From a checkpoint of a small model that answers yes/no questions on an image's attributes: fusion encoder activation gelu.
Rows from block 3 of the fusion encoder of a small model that answers yes/no questions on an image's attributes, named by matrix and row number. Rows with one number belong to one neuron. Each number is 128 + 32 x the weight over its row's rms, rounded and kept within 0 to 255. All counts start at 0. Numbers have three digits each. After the name is the row's rms in percent of the matrix's.
Before each neuron's rows are labels from the 100 texts, of 14976, where the neuron reaches its highest value: "fires on" is the input token at the peak. Only what is clearly more common there than usual is listed. The data: procedural textures in two colours, tilted and lit.
# fc1: MLP up (fusion_encoder.blocks.3.mlp.fc1.weight, 768x192), inputs 96-191
# fc2: MLP down (fusion_encoder.blocks.3.mlp.fc2.weight, 192x768, transposed), outputs 96-191

fires on: "purple"; "brown"; "grey"; "honeycomb"
fc1.327 092:151130092202078143133137175160111155089113111086080079147166180122130117152183098141124165091175137099149167158136150148096151161151078126105105108143154146189082115117208130133077184154189134163128167152141116067113152186119085136145131119087115101103105106139065180117097161142100102037
fc2.327 083:152093148094128158096123150174127102072112145178132050134132067152140174077105163103122064133070184095179111083083143135108057100086159062086150104126086107088189146152096102112118117148111129102165148087147157122110107079194153143136109095118102155156137107087119127145108170183118132146

fires on: "purple"; "teal"; "green"
fc1.736 094:144125163184145174112178102080109131132102130144112131132188142178173153149130090117125100137114157155145142131187142097117176130075146102109132118117122106092153103166137109085112130148158087109069164102119186143149116135179157070101174102110177096139125152064164135169118183135133077098
fc2.736 091:137139119112139144132090089139122127143145099163125161178110119110133091087092150180083180106115124115117171111150139145133156119136110158122144107104157123123125118154088054150133110128122176161140141119070101144063133106099129114191116097117060157143099110182094121147109096082103162110

fires on: "honeycomb"; "looped"; "triangles"
fc1.414 105:131196135123068126090171095186193133172134114118125139171125094153087113139093134102104160145109159045155051120139153118152068075124125157149115181162123161090113137123126149106133138139120135110152083146139127122121161128102098124160138125083121102132086196152131192144170135133056159129
fc2.414 096:113128142141207156104094183115094208139124152130113094104114189114117176154148128131132068141156150180157200102187103138064109132144110097126077152094173102104178107133158181119165094174143146098085136133088103176124134166105157101107182081149138129187122081143085123110118134043157093172

fires on: "honeycomb"; "checkered"; "mosaic"; "cracked"
fc1.656 104:123106078138160156093102121160180106133218189092120125085152127111144118118072115154171151116099113196115101146131156062148114128125149178140129149124085154174135149103104049133137109115117154128128134131140133080195146089099165178104072131126117132125106172114168171135163109091146149089
fc2.656 109:160162152155116170209113147147111136132064115186147153119108123090157120140173081176113121140171134058151140133167167175129076169121136096193117173174154111121124138130139180081147109204130181177124130156136139135129098155146109087113116192138126100121159069127147122103144178149110088154

fires on: "honeycomb"; "grid"; "crosshatched"; "triangles"
fc1.742 106:108094126117194106073163157115168135110117112191102167170091172107135140152170101102126142126149144105097110126154121214139086127131149200099125171204137147114148192108084120165126146105190096156111121130078203160084143094111117132142129108077195125182092129139059170149123128094047107138
fc2.742 125:116174149109128138196143066116141105153103150067111138158171094135117088140085123103179165083106119132080167098120150101091117163140167093117149096054155125141106134137185119101126147092121132076115097083165105114125152167176143143107098113103123173085115126048165091163141125122211073124

fires on: "orange"
fc1.91 081:166124133115128144162100182135166163106100186091136101126159156159155141101136142143078108121061096094117173121125086144132138134102126117156187138118091150131090214112100157167113077092145067188206073092157080100087155101102108108152140126117155132078096113124121147123108161162155101152
fc2.91 064:113072100171120155111178150105040147161177169164141204210055172186087164149071134121157077137145091151151082151083150118097119143123138128090083148101137071103107131115219082177161123115147149130120133050118138177118152128170153148115137095154138182142192140127115136100117164117099150104

fires on: "orange"; "black"
fc1.420 085:117106151130137151146100167149089165143184152110168082079139099172133143135132149128063116091139124111130096137133120133116124081192174106111076121089148164110123156168160157135133139094151160145106123097133067153134173175139164154172165047159058096186140118156101106123120120145103130133
fc2.420 069:078173142161133110171158159070146167134111100135127114171170150073161122192084091119089119172101126133139108173112118172148093146042102110158158128113101103174166119120129120117140156157145167113147120182130127104094075135171101111078163131158143210104100132176136139098165099160121062129

fires on: "honeycomb"; "grid"; "brick"; "studded"
fc1.691 097:131144131100144175092182103133155071156179134099125102087092095126162106193150161099106123090120124085119202102165071107103118055131192179093135126140132131121085099189128118099127077133109080141181133120141110091148184075122112102093113110114135148095108121117167189110134170166125078177
fc2.691 108:100122107177139130147160101135116167150080128134081105183069153084167127096141151131081165154195123170141181109092161192104181125116098062166146126125150074148134093067143123096184114131138128079084155160093138175165120178178155125126176101122096100159133112106112124150099138110097173091

fires on: "orange"; "grey"; "yellow"; "purple"
fc1.69 098:100097052139126105112115170198100110109170081122129144147172116167142159127087142063147116163172117067132072083134139130112088131126129072158081155113151125110111110139091114122109114144163131156118087152090105107155084109162091142084100173130192139159141160194173087147105110151141114092
fc2.69 103:182092161094136154143111101092116121170123116128088070081076155175057096098159123167094122144138160133123139157095136142146186119133109189135151084123089069128147127108131141166115087107111174069115152152147121143135157093118198117221111041126075126128111080083076167107138145115149133135

fires on: "grey"
fc1.175 097:084219118121119051146122161083115160095138182149135163129165168090138139187156145108111074086126135116151152080099078129154046088119073105131139106164165118130161147118150119133085121115093167067138124127111098083207096163108108094119128116143129123138225099075110099132119132117105118148
fc2.175 087:168068146086141183128108117156141125144069109135150130122174098151093111116108146083240129120096145126082141136117137098158216144146175138172203104143117172083076150104124165129147122132163082177142091160067105154110145140085126144123139097095117146092110126153148135112168094160182112090

fires on: "grey"; "crumpled"
fc1.79 089:124148093158163074169158082128151180102128169173106114101109130167138113171128136105103100101081135110177161101094126115117141127142084130057213167154075096196114162131165092126148100144107143106115122173122157109133085135088136151140190122136101124187142124122096093136077102130077140157
fc2.79 079:182069129054057175053144169175057043120131128092095139141148055109144143128105151164110174108132096163112134100172174145140139148137179103216093128095153134065165121092155165129078112100127120141165085090092138134122105152097132160142084121165148177060121112140141157076173181164149134137

fires on: "honeycomb"; "grid"; "triangles"; "looped"
fc1.4 123:202139130108111132215149089172110123106186179070115176141106114168126118119117126113140189164181089105171113117177161126119083060132145122110097187148069135116046128167125125145135189144112072129119110112197119158167112060129137162167114175076117097111136096127098160135181105162124132119
fc2.4 135:095121172119132170038125148105147108148126101197153153075103135087146101138159141134140079107116142173065138147127134151160131179185153121125136101124193097170190097098124099092161051164146145186131135158087166164102163120157154087098147119109173112198130133134137102096089162066094105119